Weights of a small contrastive image-text model.
Training: soap at rate 0.00089, 5100 steps.
Data: trained on made-up waving flags, 97500 training examples, 6.7 epochs.
Rows from block 4 of the image encoder of a small contrastive image-text model, named by matrix and row number. Rows with one number belong to one channel. Each number is 500 + 40 x the weight over its row's rms, rounded and kept within 0 to 999. All counts start at 0. Numbers have three digits each.
After each channel's rows are labels from the 100 images, of 14976, where the channel reaches its highest value: "responds to" is what is common among them. Only what is clearly more common there than usual is listed. The data: made-up waving flags.
# convs0: expand pointwise conv (encoder.blocks.4.convs.0.weight, 256x64x1x1), inputs 0-63
# convs1: depthwise 3x3 conv, stride 2 (encoder.blocks.4.convs.1.weight, 256x1x3x3, trained with AdamW), a 3x3 kernel
# convs2: project pointwise conv (encoder.blocks.4.convs.2.weight, 120x256x1x1, transposed), outputs 0-59

convs0.228:483505468467463469607527546484514525447455527531473521454479497599451437513496573518553476498523441563423538510489466512509495563485481534441573500480532464544507509501483515427478441504487480
convs1.228:451495524410514532462498524
convs2.228:471497516462498499520488473511500505443530556590474555526452435505508535452542535481532522547558586522491479465510423524495486398453502440480525450474566526489507486579562601504510
responds to: black; blue

convs0.254:497519529469464473518489523542413491473515472489498509461494495572482521422533468522474515513468556505474588553396534538516548564474455505557517566533556549556524526495425498568513482520490499
convs1.254:428449536471490537519530542
convs2.254:552499520432629445516522546510419454530512481495506514501541522526568439534498462495563470427548512563461486445560486451510496464498529443582523442506539500466469539499488548513513
responds to: black; corner square

convs0.174:503475506571556480469498494541450506451551541525604539525539494501512537546454434536470498464536467461474432486429471509448512494568566537440493488485483520497527435511590471537480502448528485
convs1.174:536548546559537539532510534
convs2.174:484423462527452561444452503520471499552438465526554520548500528410478521520525519433575440449552499515437518438470544485513494499495462580537544579547512491472499450489511565452496
responds to: teal; brown; gear

convs0.39:509527494477566481525534476484566498499542490526538430461566497513492534508518449498521580491471496414539481397448463481452497525555529462538483530485559495487568475512510583473576556488513528
convs1.39:545554553475521564489506464
convs2.39:529449535456506484547529520483497475510540484492432466452573412498500516593477461453468529532471497497484483497503520506519458481553514530438494586470497533509448576461515555549460
responds to: brown; grey; saltire

convs0.159:499532493496463445485509472425501510540497517541498462543531507435593460492457481538430474558516514550599485453451502465544531446550475511441499449554479482423563498509527547502493526468529459
convs1.159:422506522533540540535515546
convs2.159:542554438547465510489547488499495455507519514462512471517443494467507501531439493514548499480490565644434530496487543459472534478559495470441513484474502454460559533531571381497552
responds to: orange

convs0.43:486505525524598445464524518518478508479521505465445468522479530535572534549584468535444443484392516558542491519487470495462435508521528484528501463402519566460508535490481441513509482531502475
convs1.43:547550500564529465539513456
convs2.43:524457459474499576507470598460495448539470510507561509415452570542516451539484506533507526465389437476512540508511576487477520486457591461440508483441521526536474452537444549480532
responds to: green; circle

convs0.166:502512514501453579464488570514504503540481507520512539535503489576540586465521466496519532489567480548503531519519553530509499513474472526431609463552508523533488598466466513520477582448544476
convs1.166:490455483400487485471508525
convs2.166:514555472457453513409452483520477477462464416459475529481455500445495472511477531537536465464413563602467479454504499499495498469542473499475521560504480496454457395425528506456448
responds to: white; diagonal band

convs0.157:589488484479491476460525500521579388530488498510574493557462532496486498432510525493560478497445570471501494471529471486505436511531567478490455482496564488570462465477528497509514500461516402
convs1.157:503575566517562511508486500
convs2.157:583546497539419551509448554477505431436423579542485504523464510470510514516569525518481477474443438516482487545520461454475490546485507528508515501548534445470481508510496499451474
responds to: brown

convs0.106:500490487476535531498547445532527559503468490486507509561475579495496477500487489556439544484486624512527489521517553536487424482517497484554555563505491518575478613548496509433519546503497510
convs1.106:556510476490486456425448509
convs2.106:578526480545473472532522537492565488486454491480584445490481509465533472522498490484465539493610461528494507563493576526437550582487513519573464524473544561477432523515522506500525
responds to: orange

convs0.235:440526555550481538481561524524458464426476491524481499549437554497505556529380539529434485460509503439554539529492505501526528529513500451443458526519552530542505490486496458504458425494563483
convs1.235:440498525542443490503509429
convs2.235:496539525552507531473478546508568500513456537458531502446541531482532487498503407512538461515476510507418495483513439519534443470542505508474487535502456527461577513610433489509498
responds to: blue

convs0.195:442559499533550522522511493517483508530541520547460515563483466528476444509443503597502480462516502551521499471490447475482441458477497511505500396503533550518600507414472498563535540542455466
convs1.195:541540529545576544477492496
convs2.195:449516435515388508480449488437484439532567528509482497483475474522429542415431512497432512487470488462510517491537494476467511474493460526468493558563456498468473452483513451546549
responds to: white

convs0.55:483520535597548473556608473535441491507504510539510475487561477516515567520531459456533513501526449522458506449550436476518560569570512517554511517516486536531443486477565457481525470467467517
convs1.55:434493539460550521449498464
convs2.55:523529449481520536517489563541566509485511447562575479527499491476539489570544492550540478473500491564514489515600473480537505439454502428495514453516517440457512469450519442455536
responds to: red

convs0.204:542529518494526522501471490485392402493563434462577594506443496488541464423481486474490491466463500496472551494491530465540538553407508514508489457537534517512559472455491490490522471489457492
convs1.204:508562547442483489519437488
convs2.204:443457527457556515479463516497569481490541556461445479501487480552495544506547496473493461508503509485545468538454491518447523550493544457448545493548494502514415514420517484540470
responds to: black; three horizontal bands

convs0.225:546485509509503446447585505506494529495509509518518560522560475456478422483477549434444553490490533535488440536505510560560576572509498556470522512575522520485530491526481458429447486480502428
convs1.225:570477424464464501502523485
convs2.225:476567424464496472477456520505581495480482546530477466598495467478461492442475512496468500509548509451566488572477427473543505514488485433514462558478473466466539467489536420439527
responds to: white; orange

convs0.230:563545481451493461503525508457536487484521542479512550531459516495527527413465469561426441518532517461565505522511521529539499510533492516589481434537569491416483500516514601450509549518462500
convs1.230:508573527565550513539499504
convs2.230:410545527488519427428542464539404525491499499505507516497459482513447514450495512513461570508448416515543533540524420497478521473508553488499516463500468495459523542528493454588466
responds to: orange; rhombus; emblem: circle

convs0.124:479512501493512489441518558435498518514465455531532472508524464624440448514547503474526484449516495461563477454426516475544473490496458443458479573475480465457483509531438433449556449481525506
convs1.124:543569532552547474530485511
convs2.124:518484574451597459536489463491504502571500494422462397538482531466464584563458489524489503545487552456544535510567514552482501553499503547519466501523487518518449500491493523498493
responds to: black; pink; diagonal band

convs0.240:481518487506453476470483481485440493520431491522463490498512521516437549488546567488474491567475556510644471507503459509443484470564500482464529485506503452472500402477443490477478487573503573
convs1.240:516473509440474445470460441
convs2.240:522488528474497465486460479449506408485431487508552534537523538465565530485554536440420506524571464502544479501511521518512529489552483553561496544516552498437496456500477567537471
responds to: orange

convs0.153:403454495399520510506549479473561452520520483501493531469538478547585476563499560554531515475559492480559412485499507513506524559497501511468465546487457584470523450517518508475531456501465474
convs1.153:497504547512548517562498425
convs2.153:464530472425456567466454483515400461426535487450524414484467572488530470503522468539518496480505523513451537471443501481511571467481501535493472497559494492447507474481487432486601
responds to: red; diagonal band; layout: saltire

convs0.65:526475513454517474544466505543461487515535516571554527497503520559513455469549501537473485442468502448560521466405446516514546514487501507401531555537525430453540454477524581479461465507522440
convs1.65:532564522487538580499529499
convs2.65:552473489519546480415483457500467473518393475496473506526480520498509429534437479500477498524509537453507553475476462507470514462516449512529515466429525452455527460505533520573519
responds to: black; circle

convs0.72:396514510511494505494573467460479447431533594509503503545493515432478595494482525534510559511495456498532508506478506466476511454483467487435471444527542456548426531531548477564446534506513508
convs1.72:548564516554539519466515540
convs2.72:490440473502512526461549448536542493525512491409543438457473527507541487474515452518536555443488593479520447485545558567526472502524508483473508504482538591544443467482430511519507
responds to: blue; rhombus

convs0.203:514507481446557434578491493536472566517575559514523433484463482552523465511489508496481560508519526470462502558529531487459448509512530536476470519481466395550578481446492477506495594496463522
convs1.203:489509432442493432476492530
convs2.203:541555435449499389578511511492424454471492462474577448500537478464489543503493470483561533519466525509485452480455513508500555448508549538497458462521427525499577490498554481494579
responds to: teal

convs0.253:607414442524463444532441551564541530535444558507476490511579472521525514521478477509520529454493531517511538477497498441535486487504514464510590513513492503521474464553528546546475403508480522
convs1.253:515513450511423444512460477
convs2.253:478514535548566547521512554493428521491477455533493507497537512574436571515472511545449497529484471524527464497487490472548451552435494530503479447565538529558445529452503524449560
responds to: green

convs0.160:446525486493485477529463475541453483501487542495518488430518477434453581543511475574472495459566491435523525501495483496588495432483475496429531530527437493533575510426464440533504498456440504
convs1.160:496521482520480477528497393
convs2.160:478555457527494441516445451506492571461497509480482475469506492535474466515525460573605538470537472445504497529536488523579529503458513475496549561460490519569578467551497517562460
responds to: blue

convs0.247:522456480462524455538479511496429504482511528440492545508511545496456523473477422546401499491512420493506469493448455442439512431509515557535496496512440473583502439475467437532455492508515436
convs1.247:542516478586506480535549479
convs2.247:528483499520462545542496544495451481644446444517466521455482432536522484529482412564491456421476459499463506502551550526485464433492515564470532578463578524569553438509493524529461
responds to: teal; crescent

convs0.184:515551567529514469464515486539450514512520557490488495504552437450556461439489385557495469459473461508585506496552470472523532509499465548541521492485538500543518502491511451512601556447459522
convs1.184:535568537552526481536461476
convs2.184:530546484496495520537492553478462461486515538483549515605490464527437485485527558478503526510509546544444525459514478481540545474533494430496493511456525472515524449457531513484546
responds to: white; diagonal band

convs0.46:439427536506520448510480459476486508515509528483560490534471605515467419474544503541499510520488474491462466488490480441401473487469518576541435508497518495509535416553468565498555543500453511
convs1.46:473536536576565520512511482
convs2.46:492530539420543506502540495452511502464485488532465491486470614525514539530497485516478491475492506496502473433479496477431444465457514464412470507533436448569476514495517449481480
responds to: teal; rhombus

convs0.132:446457439528436530558559509532482490519516496510568498501462553499521553510530549465497505510488508484454381596459489423485471517530520491530498431507531517445504465479454491459540537508418479
convs1.132:569544539540536473504486452
convs2.132:492458427585452493448507458532506439478417484474499465421564545393497457572463555513508528521498513595483481527499488490511497442482505506558510494526532452524497510537546549482520
responds to: red

convs0.252:496444468499534476522569457466498502508508501420532536480531481464462521447500423533472558476525523507530544469554477571466443495489536469540441546592483480394482527524479575490514458471465517
convs1.252:518510513579540512567495535
convs2.252:469533460559545503475579479518507556515565434574518589530464491475448532536481529500471543487530514464521524511466445473500482485515482422578547537454519445483521401469510457525474
responds to: orange; grey

convs0.112:534503563547566510517509433488585466536457452534458507519531501517524458511485573491466542424477491519511493577456526402537471450548557475520482498490485465494530425519484522474446476506466429
convs1.112:529503533479512495393519500
convs2.112:475471469551528486445488524498455537483452481526395423469460497522461508530478456528558533571527483507511504498557513472466456516475505496449482535481580504556483409503495457502579
responds to: orange; green

convs0.233:469512481526491521498423561481565524501554525423533567476500505499471457552506519491454489473481389583509507537454430441499451517526509509513539522459485539511532499471445482514425559565529508
convs1.233:586517492504519450450532488
convs2.233:542546395512514538550504462496483522480440513493471463509485512484464431464504514418538542438489540453518533496551497378469519460585506555492460461525498563591540491523500517509578
responds to: teal

convs0.77:512490495586485632567491584512492480499517543530445527493508500490522476509432421536550481484541509506523561495529515463453426505496508526482493447534521472506529503519486502504504614496520438
convs1.77:530558477541557495515550544
convs2.77:493488491440468513451518506489483398548542555499532525560515447531528484494484534494494530577454447491465532411469519519451421512528558417525464466493480518476495463502471541597510
responds to: white

convs0.59:541492579542501584469532481564492472581414559462506507489531527523557504480481484512536447466499520474591456475513523495562465493502457496497490498484577577454518502480506453540483510554548444
convs1.59:474539548489575513557492474
convs2.59:553559463532514494481517620520474447504450490456528515522470502502492500510509491498519569530486535520462508526519479513510499538487562456568440458486525392527554512439499449509465
responds to: white; orange; diagonal band

convs0.219:508539465557447549475477488521480490488591484409511544488557536515443465520424518514561531498444517504514426442470463470483569458475453501566494540524527505479480559441515507496460480507564452
convs1.219:444548484478431529452494482
convs2.219:527486484479523522473468516510468471484418474515428533488494465571508538509476517502554543467525547476450530514562461595544556467465518461466526359434451533520508475490533485503411
responds to: orange

convs0.244:465432523491521483512497522480453523516499502566525539482411469556473553477554505490602490472471523561543548556476489550514500474453558460454465502545570474526520487519480589421489497454473483
convs1.244:547514417531524451500530483
convs2.244:512562562505431472532483540566501542557468438500478599523561556492517502544449445548518501527484499481494499468504511509502468509524460536572493475510509498420481515515439410565504
responds to: black; three vertical bands